From a checkpoint of a small contrastive image-text model: text encoder activation quick_gelu.
Rows from block 4 of the image encoder of a small contrastive image-text model, named by matrix and row number. Rows with one number belong to one channel. Each number is 128 + 24 x the weight over its row's rms, rounded and kept within 0 to 255. All counts start at 0. Numbers have three digits each. After the name is the row's rms in percent of the matrix's.
Before each channel's rows are labels from the 100 images, of 14848, where the channel reaches its highest value: "strongest on" is what is common among them. Only what is clearly more common there than usual is listed. The data: rendered roads seen from a driver's seat, with toy cars, trees and houses.
# convs0: expand pointwise conv (encoder.blocks.4.convs.0.weight, 192x48x1x1), inputs 0-47
# convs1: depthwise 5x5 conv, stride 2 (encoder.blocks.4.convs.1.weight, 192x1x5x5), a 5x5 kernel
# convs2: project pointwise conv (encoder.blocks.4.convs.2.weight, 96x192x1x1, transposed), outputs 0-95

strongest on: car
convs0.120 111:143129081120089114088112152109153152150125129191149144140123113155128136116098137146153151127118107106119108164154154113136170161122153095163145
convs1.120 100:124110100109123128142158152125100155190182120120151155158138140123120113132
convs2.120 120:120110126095073079140076160156141167133128130137135120133126113146162115144182120146123110131123123121140116112115136133145108092089126151096100133143166144119116119139140109127142090149139183160143109121085117158119142153144154152137162135126121124083116132089130149173135132090137192100

strongest on: straight
convs0.72 074:148145160121167087097142126135140150134159120130136078080142100125120156080112131138124158152090120124125135119138134138104077130078111159131121
convs1.72 081:078127137163130132114146186148139117161165108135149138161110123102127110117
convs2.72 063:132139140160146156102110100123107154116115144099138135097095109109127121154150145132083149108158160129125103142151126144177078147136148071154129143117123179113133114085116153159170121106099119128100132087117116155113173139135089111145161093143127116122085134153100089157127118104119152136

strongest on: bends left
convs0.108 097:161137124145112107116098140162073167141145117159153129090169173156129156103109105134167147136083137104129122151138123114139128120120153137092147
convs1.108 092:137117129138125154126093091109113139175162128116119150196158120115131144133
convs2.108 086:155058158124118080140185151139105104106146114112132113116106077095115138132117149118170116155085135161106137120125125161164142133129144167107138087139113102124106141160113138131135143082124167146120134174100148117117113169134144138114129164128126122144146119131169157125144108092157138102

strongest on: truck
convs0.88 114:130149087122111129130109124150161152133094120174125165167087145109119140132102151137156118144135151126098152142121157104148164153152136098190126
convs1.88 118:117119106108116146145171163159130101104101100133103090080100132134149133134
convs2.88 138:089164146168112126143147146099101112089146077125153111122115096110069156123130130120139129115134130147166175117099171119107101148105111118132152134180133138160128102135119140181190106142131142121135113121127107154114108151088112140128134151096168132151154164132090110136137154117111113125

strongest on: car; vehicles: one
convs0.181 098:132099117115138103175145124152160136138077156127131150145092171071121154110160115113134120132101123120096136095098146092097149136154111145136135
convs1.181 103:135112104122115144093077087093122123111109119120131102088119116137090093111
convs2.181 099:104126153121145159162157119105105188142110105130137134153106086119121119076119125123113109146164102140165117104116157107116133143109160130110123095141098136127087101062111184155167131114126127140151136108123147126111171154151127115125110114142140124112073135161141118142108112133089172111

strongest on: car; straight
convs0.178 100:156089097161107068060128117095143136115134140137161116145122110125129175065120114130129136152106144132143117164107145138123131136124122123143134
convs1.178 103:125094090098075119159146147153149157123126147150117108106111108093125151116
convs2.178 096:121154135106111137142091090132136172146128116162143158168123105181098092104138130117097113141163135133159119135181137138126119139088137103148116147136093102121092116091095133117160134111109130127142161161111087141091153105134153121134117127081133085110084135155111094131083147154145129140

strongest on: straight
convs0.71 092:136114114141121065117115133121086126102148149133135093130110124120071158095126135132119144145126144134127165157145112147130113120040135126118118
convs1.71 107:114105102154184102100138101111128121094115132118150158150111089128151159127
convs2.71 109:129124127124126123133110152122171114104101085112112105118152153139133165133108102140141191131130124143110139116090129133141130139131153108145143136145151182145134151126145093107162126124103141133132129169155145182085108127089063151189122154169083167099145133142096112125117123112130115133

strongest on: truck; vehicles: two
convs0.167 098:128116118151105149188138166116089123111151127108102140109113137081172094120150073110152141088123097108147124153118148130131097143140124127135109
convs1.167 090:118120148124138123148161144133108121149138116106124193172133117119178165134
convs2.167 098:142094132148113131127142120162084090106118178120170084107078138154119108165133109121130110097105131122152159136145125149137113109094091129123147159112109131132129176151138134126120107125087153088107135103135145127180131138112089151091142156123130129131146099115181126144136188113161120104

strongest on: truck
convs0.34 098:165138095114121169157075129098129099130089170125135145116120172119131128139113112115125094102123150161114150109101157123128140086101163142139160
convs1.34 113:120101090140140121086091132142137135101145141095098066129123104139109144130
convs2.34 096:110158139124089128133094122151118147108133118155135146108113117141145143166156125120089130076187151149153147137155122131103122137140133097150133181109137136102152111093122094146158118142096099118116132101118089124131149151147076176110139104151151128072131160157146130164127144147093146165

strongest on: truck; vehicles: two
convs0.170 112:136151106116104114122116161121169173169143142159129137141089136056127157155119133143159100129126171106126107150127135130151096167126115123144125
convs1.170 105:119113108105115136134144155141108166194176124132147159156149141123110116129
convs2.170 122:134138147144180178130120093062151147138159150129141120107141095126093133126115088144127142140147149097134132166141114161135113146125136110211157137131098128145151113128158119091123151152133116127059126130095106147123183126134132107096130136112119136112141095130127126089122109128157149137

strongest on: lamp
convs0.114 113:046127115195145110152146133107146147133132132098142110129117136129149154135139115141156136119132081134102120124134153134148142140163117184121147
convs1.114 089:139112126131110136114120118114150121135129120113124181173135120122190186117
convs2.114 118:116141103142138090102131157138153148113185172161119132110154108128113144131138131162132087139111131103141096152129125131127102180157104114149109115150124121113140093139139089102161130145143110162106085168117078140122122109138177150110131123101156102126142179144139180169151096133129109123

strongest on: house
convs0.165 104:112176109104134145130159093103138137123119128140150154161145121118069142087161123135089121138144115134129120109153119115081139121083123180109110
convs1.165 098:107165154134138108147150167115120112139146131114109116091105116085094088102
convs2.165 103:125126130112126139099118106099133122132084181153165138110095133086146160124119117132113161142116144134075116151148113120137097142169145095153112118114127118071121117146159093128107143108132113141081148145098156089139156146140120140112129131119103148129082103161171164124164079100127151158

strongest on: house
convs0.44 083:111136130106107086138155152128150148121133119148110183144131122098094093124131170117089138123133146086106180146156141117120135168134121096152093
convs1.44 094:164131105127091133130110096057148141156104102148135136101120140130131109110
convs2.44 089:131117129129139137148133142085145117181069134080142096146099082118147090128161114101129117122120097108133097104106146140111121123144141159122110101091144129117085135141137108129107122143157099098130127094148170053146136136088095101111135160148132132151126092112119098109165105112144127120

strongest on: lamp
convs0.53 125:097138119147164102154142113126117092086132086108133152117184144120121128121147088134132118105130108113090147117185141134150136138103113137072124
convs1.53 099:117118136151122121130140130114115129124091127120124200198102129148122141136
convs2.53 126:125113097129117156137161095102102159153119102167164143130113156091122100128134116098099120113131082135120133120107123083108174133149145122109089085102148098104141148112139154135128095177132136114151128084133140098153111125133090112140163143161152183162133150101144131079125142128126094140

strongest on: barrel
convs0.177 103:108119137129153154120152097117085141116104109134155089167145128160106098106184130118142153102161113130103127122107141133124180129127114188121121
convs1.177 086:120126142123123118134112105099124141174186138094137165188144127133127137122
convs2.177 108:148106174107150118171175110076139108134137139098116096158123095145091104116089146134153130113142167132148107105170118183134162162124138125141137130137068159154133103107104160088143146122166122122105124147096127139129129129115121115108135118129125111121148122121117125079095101173124101159

strongest on: truck; vehicles: two
convs0.157 111:161133127123115134112156161053132152168123156115128155108116135088116143149169134142160137111146135089158105093112108172140128123112146142136118
convs1.157 115:116151096093098105152155122101128135184169127121148152167134127127135147119
convs2.157 116:132119105151131125132141106131149135151130118121133132115132123133092124160169101141188111116118123091107163126138131172100121182153098103201150136114145127107128162146099134099138088106129131084088157130139113138150108141113108102109160152129122105125167123108074101092133098122162098141

strongest on: barrel
convs0.112 102:125175177129165108131102123169155143117134123143120109130110138082136161141148131172116089135116139119099103122137123128111071161116081122110134
convs1.112 102:134111097071123148125135134126100146179189124137137113107130126148109117116
convs2.112 091:139162150174171198116087117096135134119136118139141152092134162154123140153121107139095127115152122117173137165114115107134108090120108119150144141149105139167160122104108121145141141159116116109134105098154085161124151110149111108144114116132154172145125124114126107116097198148122100097

strongest on: tree
convs0.125 100:130120113130170169124133125177129121132109136093160092124092132104160149138144159127157153114134131156115074117078096147121129096135125153108096
convs1.125 101:108130162160079118120148140108128106093063131104152131118120113128109113144
convs2.125 089:124128053105110117109087123111129123118143140131147151134161131086109141093126130127094193123082120088118113124095080115152156104112162111128103107146140130109150136132166143108103131155144155176129083112078128142082101138116141126128111126131139148137159155115128163114153110154124115141

strongest on: tree
convs0.168 083:121104100105112134132138139144128130177153099151089131081147156111136127136148109124115176137124083135069130153146115099144090153129123128136173
convs1.168 088:157122099139140117085126113108105095078090123121144163129117097130092111123
convs2.168 062:100190108122115151097109127121107157172121128136117160151118109135125110084135142163124168148092098111092124145112140125099058124142139122124122140144151158121113133137158155146131096164160127185125132115106150104131097140094156106115157121115164108150125129138106082144153095098100136147

strongest on: barrel
convs0.169 114:103143111140133144153164137141105132112170144099125152091113156115139122101146098105141129155096120095163113105121095148117093119118142162097064
convs1.169 096:148118107112133117130131138147137103124118130103123179185099112123170176127
convs2.169 117:118149147134140168113097087130116107116132121053120094125119135116121122131166155089140108140099138122140124181157118124145126098125084144112125137120149111157113161107156135124098139138076122105146089120131138131117122101085118116174141131101096120133174105151101074100111175100124134132

strongest on: truck; vehicles: two; straight; solid white line
convs0.25 103:142128145153146091081164105106148139108121127088135128123118099122124147098108140142101119187120143120130185110125130140104127119055128140134113
convs1.25 103:130165127120127117148159122123133180176151126144135138134099122157159116078
convs2.25 102:121157141137110134104154111186124112127189083097088123151147109183136100145093155122113125129167164177108112128148144146105108113135127130113112161132104157148151141126130123160170121133111142138134140122082105163145097109154076127143147111125119106125154130131091088155114135098108114144

strongest on: barrel
convs0.79 099:141137122121149133146154145133091136132127096136135100083147170119097136100159094110144170137113087123115134096119126147096125096079127185113136
convs1.79 096:142126142127126142105113105095111115124114113084101169173105115104160172137
convs2.79 088:171121183137147119133115123123143113117135117096127094110124083110131117156163150119150115132105138149199126158133133156148157097094106185100134116135108101188109143112108105093117157121098124124148079153109141125122103148103159113160134156107115116123125106128130103118113168153157109101

strongest on: lamp
convs0.145 105:109112141141158118103140126144145128083102092121130160127145152129171110104184105150132127115106055115108135096136132129107147157165134133140154
convs1.145 102:153132120126138085103153155136126106133106105116139177193121113144110110124
convs2.145 094:141110156098126120121113122151134104131122168184123128116125124116109153173112177153136121102105136141185133130141093154147137098117145132100086129150117129140169123112098111114174130166145140150168097126072102150146132123172123127111105142152140124078128186132163140132139138145129091147

strongest on: lamp
convs0.37 109:091121120154179104164141141128137120098154143060118142106170145111124133124143124128148114094138117073136134090155125121148125144136157143091145
convs1.37 098:136117096121150145154121117128119147145142133121155165200161142135102093131
convs2.37 099:123115134114101121088119132134106162145134171145161182099106115098093116137154129125149100108142136138131128149158122127120094160122155106124075148105121132091180120120118096097149099134127127183128130137089069134147118138152131158088139154093126146108120189151118149113123105097127127141

strongest on: snowy verge; lamp
convs0.23 092:081138180138132108158136145120134124104140147128074127136143136126138107132147120138114100116116136071109165076150120103132110169137093129101163
convs1.23 097:105152151132135119143155142136133136152154126099131191177123135156170138119
convs2.23 102:114137112125121138113141107112123159135125170128144123092125126086121121166180126124128081096140132111135114164155104103083139146179094099142104143100164116088156117119157142121084104171120090105098099080125121115149132115123116148110181104142141128121152129126154173112123109138103117166

strongest on: car
convs0.146 101:090133096123138115099150125111137134138166128124109122099117138108136159157180127156114130125132084149081099122174099183140101157119115142121108
convs1.146 100:116141133139122104162182188140111135114129122126122127112123114151106076155
convs2.146 083:164090129094151110142118128149181140175114160117121161146143154150154102102139092135140117155151169107124132122150115144117153164131132145131124105120075079100134168123129096075095103104131129118119152161133126119101142111133155118144101110118075175111112131101120138087103115145153117117

strongest on: truck
convs0.104 116:175159155106120093130129156089085149147121132151135111090168152135093122119141110164144174105105120110135125119177150139145130107097117144108123
convs1.104 100:142128114122123106156169169149145149183181155119124138148136112106115128118
convs2.104 107:076188120149131133165115123089129150104110118131149115132131104098089155118161131091148117088134115109170147112115171109112115167130106082151148131119128117138081089114114128136159132119121102068124115095158103096151147155092116138130119153113138094122097111148112103136144132168108121137

strongest on: tree
convs0.55 102:120123114122133129115166122135135111143162096092150168086173111117128145087129105146138141093134131131190129151151105156104119125126141129096074
convs1.55 116:139122059081133112125073120158121125134147131113114110112123143131116095128
convs2.55 103:123104098109128122127151122147164150155123125139127116150129120134165088125152125102123084129127114080116052139151109101127146141155135138102080113059167115093100116120135111122125135165169097129158128118158080102143138080157125122131113144146112107144120139096107152122124093109142101139